{"model": "image classifier", "dataset": "drawn human figures in many poses", "train_examples": 97500, "image_size": 24, "crop_scale_min": 1, "horizontal_flip": true, "translate": 0.06, "color_jitter": 0.1, "cutout": 0.4, "targets": ["top", "trousers"], "num_classes": [12, 12], "arch": "vit", "norm": "layernorm", "norm_position": "pre", "activation": "star_relu", "mlp_ratio": 6, "head_dim": 32, "fused_qkv": false, "bias": "none", "qk_norm": false, "parallel_block": true, "dropout": 0.05, "inner_norm": false, "moe": "soft", "drop_path": 0.05, "num_experts": 4, "moe_every": 2, "expert_mlp_ratio": 0.5, "slots_per_expert": 2, "shared_expert": false, "patch_size": [4, 4], "conv_stem": false, "layers": 8, "width": 384, "positions": "learned", "pooling": "mean", "label_smoothing": 0.1, "loss": "cross_entropy", "residual_init": "scaled_by_depth", "optimizer": "adamw", "lr": 0.00096, "beta1": 0.9, "beta2": 0.999, "eps": 1e-08, "gradient_noise": 0.1, "steps": 20000, "batch_size": 128, "epochs": 26.3, "lr_schedule": "step", "warmup_steps": 4000, "weight_decay": 0.0}
Rows from block 2 of a small image classifier, named by matrix and row number. Rows with one number belong to one neuron. Each number is 500 + 25 x the weight over its row's rms, rounded and kept within 0 to 999. All counts start at 0. Numbers have three digits each. After the name is the row's rms in percent of the matrix's.
After each neuron's rows are labels from the 100 images, of 14976, where the neuron reaches its highest value: "peak on" is the class under the peak. Only what is clearly more common there than usual is listed. The data: drawn human figures in many poses. In brackets: how many of the 100.
# fc1: MLP up (model.blocks.2.mlp.fc1.weight, 2304x384), inputs 288-383
# fc2: MLP down (model.blocks.2.mlp.fc2.weight, 384x2304, transposed), outputs 288-383

fc1.758 089:497515544525499469501542521530538537470541473470509506511491530513512554507505541517499490498560505475491505509478497485488498509465506494476489495540517454514502508517510480541517473458480493494479535506487502526464501545512505472494497484464473528485492502517503468489478456471527530508
fc2.758 091:478475534471506514446486471517485510493473476527498571525508478497518520535500518476482509509498487566493467484532496481482498517527488509453481540463483502526513498510567475472477494565551433509541528490494490496457499512477496514512482490519510475504526516514485493512495486508528513498
peak on: head (35)

fc1.149 094:499480534489491479476509489487502489527471517530492495552501506486452520513507515471518485483524535506497494470579510521504484532513449535494551474503502457529496556454509455480483467488518531525492454505474502482479514488483527528541434479499508517471502534487503512525535528471465516533
fc2.149 091:518497476473519537467449501499529500506523469490456532449520489540498486465535518507489540470518472507432439508485481505461513512525501464498470530459476532527462459535520535506519508467533498530493467497499506512493530486499492522489524504512530481508504454524518467550518509496495514507
peak on: leg (35); torso (25)

fc1.269 103:506507489474472506488538545553463482464536490533541489521511440497515566471534534483522528507510498537488455513500498515489525498490480499563518539539521525510512511510529533492487499478452501494467520501525476502476510539483541496475472493506483522496518534503490497515522457501512543501
fc2.269 097:483451471489536465546498527539447550463510517521517486534490528513481528497462512517438492499497514500503522478522519474519513518448485499510499510467519524504472483524479510463493459466525511495508520478483484520502504532506520523488489516490473505450455534519471516506508498503458498492
peak on: head (28)

fc1.64 090:460468511476477483488489488494533532488513497533511573512506514514481491516529520537452438480494489522490468530510527497467498521492529489523518517449501489492485511483496527502506463493536508561487511525491524526459527542515494485493474510459484517486478523504522464483484458516497536478
fc2.64 097:524467488458477461510533455497519498514526489528484549515480517503550454501521472518521496500454475491494423504489540478507481476508491511521443561461477481505453499456509509478563514479506477514498478525536500486501521512489491460495501513477506496503479530510497478486465538507544540483
peak on: head (25)

fc1.572 110:481485521490506489449526489518549514454498489499488498493532488486514502496534515488521494515541565515485498475539527474488474466469494500448509517505509502476480497530534516502503546481500512539519504506497493511482559483500519511485507484467529541491508475530465463518511494542491466510
fc2.572 111:439519502492474510486456509520503497445474516539449529498514523460474503502508492469490512472500494503467473512508512511457533496529508480474518515495491505493531515536491514504497522501533494522521519519483476538443546520478511550502501512478502486510506524509514509534483519530525477507
peak on: head (44)

fc1.101 097:538541501470472512518513520479530499462474506498461557514502511470493480485532510527497465513442494521511503508527514528494468494514494511460517532506457501471512491523488481498507551529503484504475536499526495521493548508524535513479477477518499482471528468489473497522519538553484466500
fc2.101 100:490485500570478503476498531527486509488517483499491500492459515460491458530541485532520491528524492518479471504485417492477500527466448507442538480519485466483511482465467472537496536490520512469498507491456472513494481495477491524502501489432505510481522521479504507530529495469506550532
peak on: head (34)

fc1.407 095:525460522500536537489538500545482487485502507514509491472512519544512523504503494478478487474495493506478469516525517496493486499478524486494521494504499502547476496489516493496462535492519546506517517485514554479511496467500462575471508473508527500504490519508502494532462505482470484522
fc2.407 092:517514529492459475502483515508536510485492497473479478561565468507517452499481513518472491475521514501500504488508454530491479528513524517509512463485519492483498509485507500513442522462480513480500502484504522503512515504473496511525473527481485508512480525479483468508496518518508503495
peak on: leg (26)

fc1.294 097:512479504469495508480549503490474475476500460475517516486462529503528478512543502521464505517494485530509515505514504490448520502515459465521533503449516492502483485466469559497528471505463545466478505471518494537480510547532506479487531470518494480487532507538488536503509470521521514498
fc2.294 092:491579512503488540508499539547486532466527492501506447539487485511491520524512485495532490489491469502477509528530527513541489422478514516493487479511567453508522466546523513453469537529479489513471498494478490513472487498491467507524482479472488478547487516492517494514467519532538501491
peak on: head (37)

fc1.338 100:522500564524481509487485510538484489525479520578463523467504502505506519538497536510498487517534512507520468487463504508456444508523489466485558518504458500569498490471503518539448494520530505537543472512487524477514535476468523531518501471505511506457473497475498447553506514456462512477
fc2.338 091:505526512473539515478464497456489478539470531462490502489520449483457484490496496511501523531519459437519520483475485508479454492538469480475490491493474525501470479517531487512486504495489483494478479490523514514480516465452522569488498514545497502531498484521520532512525515490490527520
peak on: torso (36)

fc1.424 090:480521496470549500479539532508511515483549509459488510493513529485451571489524505509485471477499493477476482473478453479507527518472490521496486491513494468470494516505476517476480489451460474517479518461488525486463523550526491524528454486495479504535495494539428491536479490488481458482
fc2.424 090:455506476528467469486469505503498500478531483486509497446483494480471501510469529444494525503484492528527451492529520487502518526529488473502479508561520525517518463522522475476527534517504489475493509517546450505457488492507517558511469476498501486465502486556487502516495486504528491490
peak on: head (46)

fc1.428 111:518564481463488533483514515479552502503484486500513558514491503482507479535538479546515540514489481481523486505438487467476524467497466558533504520490443508497533517504509458527500473537474508471527503502520464530434487515550499498486500533489465472519541481536538518511530463524529523533
fc2.428 109:482488494467501509452520468518487508479472512513458493520500470486470473546515493454493501496503464529437478537532436501493495497473517541486506565449479534488517479513514477470463505503528486512510571476504491547442515506522545478511485542487532481454499498526524502500493468558472512547
peak on: head (30)

fc1.242 093:516556524506512538493514510545518516478465484496505501500546475520494511489533507501508472482539491477536512507474505481455458499491461529511494480509503478526510498521472500529448547491496522525526448484492515545441546529458492539496468454518526523474472505529492502534504507519485466509
fc2.242 092:503513498456465458504459489501491473520473519490498490514502486476493451538463505487483476486463467500508512479506510464482517497504482532523493471541471485477454491532477513472516546529498520543517478515515495527459531514484532517519546518542483475486489510549508470539492516472501493534
peak on: head (38)

fc1.175 101:521493512491464488513494492541507505495454524493504503543534506456533507481499523493504470501517481489482505544489535466494522486454494520510510507518481482495535516511510459516521513515518518506536542503523490549487475457513539555535476515453515487482466467489473507588504474492474474499
fc2.175 109:460525504539508529480479497497507493521521493506495487508514519487449505501462494516501530504492482498499517451516515467516535460489466475478473470502536523460515503478499509477479486471486521468485453478511467493539540493521443505473527472498505473503535506510506490467524464478545530530
peak on: head (29)

fc1.181 098:495487493499477567420494516508541471516489478544493518508482520506518548497557504533541487511516495511527457502490513464479531448460482514538518510485537514490505514453516524502510506532510465524509494525490527539481518514551465518478470521492497514495503475490523496496500479497547565546
fc2.181 101:495503496506515504479496492513484474515513503484473548539516479498526465498481488512485551461487528480493549472478512461481519510482517527516450504497521514475466480513439508468485550507496487485517516507509542505494478514511495545507494487485530462532502523549507536508494509491487468481
peak on: head (71)

fc1.698 099:498520481503524450477480507522457490497460524469509501517495459505557478543465503474515507535476497488505554514514488530449511549468504458516476515510468492494472493511468503532502518507529508543468518544495495508479508488474474492484543455511511532531483479502503507501482510522503526496
fc2.698 098:478506491518499467444504499483483490479503503489488493474520461469536476482491476548513567468484526516521473489455541501510485536538503468541494445565504485553487520488515510474461467459501499464471488517476476495508489494498545523490537447545487524492505525456508467514470496507507490522
peak on: torso (35)

fc1.755 093:536508501496481456449509484502535500451473509448481504469501492504476535496511545506517507517492493473517510513489533486476523519491502499524522551467533492484467511530520501534521527501530504508486495482518491492494488518490496472501533486478511473509535470511531486505465486496523467525
fc2.755 091:500495523553489490509488477478466491479533523517496513475489465514522481499503478473475522504467492505522501522546525519481506473466488529525480495500502495492510482540473545507521542498486495545519481518498500521498522528489475501521472498472501495543484560528541493499516486497522569493
peak on: head (42)

fc1.295 114:520451482520481503480516527530517460492434546541550457523494475474514488510512517514520498522565508474514525510529498502490464473494440510491472513502503520506524499501462523522513482517496523552485500540483478531517534514473503491478458508448452485457520459531552517498492435525502515519
fc2.295 117:501508510468485508502497439498538536529520502526471518493492538557527526476498452498488568481455497541471504444491473503515517489540497543547494475480501480537471507501548490475507485490494473458500493437489533457498490492535519466474521487560485518470501475474454524464489533459518490508
peak on: head (25)

fc1.537 097:512556481503515488486538461506517527551467507484514490492497529470456492492502548488506493503490483489488501426485499480458544514486488490498510468520495506524489517491489503458521453480495493496499532468525474465527465498524516546488518493489501522507523482469517519566489495472494505518
fc2.537 104:466529483530498449488550492461510500513490480423534510473508452490494453504468486523510500498513569475524511523493547512536447503497509487520479459506514480556509498464467519508503454466481454489454490515502544478543482490464526462485514491518493500485487519439501480443448462495543524464
peak on: leg (27)

fc1.623 100:471526477504518476484538484512504485473524492524500541534518507520471467520506535461477468485531467470513527488501510496468495561465511492490525467512540482447534484493458531552500511490518498504489490501495498491487490519461494501454503489519491459435546517487476501521511496520488487465
fc2.623 099:512458529501477475531524519482523469542508499476510518503511491485518487478603523456549502526448519495467501507480521473483502508480462514493497476484537489507484510535506498510537505533502449470493500482466497518500525511482475540448511461521521506479524488506496521551516495507453492537
peak on: head (32)

fc1.607 089:483459500526516557504472513522479460518547498555475521512515501514495489515508501483498478487469556491483492484472535507517498463532503496447547491494511572496469535483480529495476498482530494495493503478526557488494506442497443524480519522503517516525497534501468485525514503512530520511
fc2.607 093:554522516473459468506513542505456534505491491473479521523490525509539513528550516529448521508517530495494500501521457484534529506493496471502512467497460488505473503526553489509504523479495532478524481487487504493493493523546540522519479529477484526489502511466460537526489491479488476509
peak on: leg (36)

fc1.446 103:451496484500553448492453466511506520506526534507500481494501486520494479456478537500498479495465495467514513467496530507452491532514512491447487521509491473499448504515474516534485482489494511505495516497504554498481527527510472481536496512492468486500484492533519486508511433504480457498
fc2.446 093:459489514516496485469515503507461520539486514508544482479480480442486477514487515494502504517529516477503468526476522506436533505501506423488490480535541485531458481542509516483478501499485510517491490559528446528503521493511497533470479509471492529484539543454530547534461490508498525513
peak on: head (47)

fc1.373 100:434513510512491485519509507524540490464484550474527502547513495534501529511490492530505498511515488521467478516533489534509490512533541535468512461459533555512488496473512460468468490486504472480524525487467501478532513519422491549493470483532474511512470538554552491519495514472444509519
fc2.373 094:538538502461471493484483457536523525511455516527506510540525499540470531504517512483520516476459476490510502552469474505480436456509491571527470519487495508496524467512506476482498503477464570473534498494473501509494454498481523491516485500552482475490477507518461485523488482508508500510
peak on: leg (25)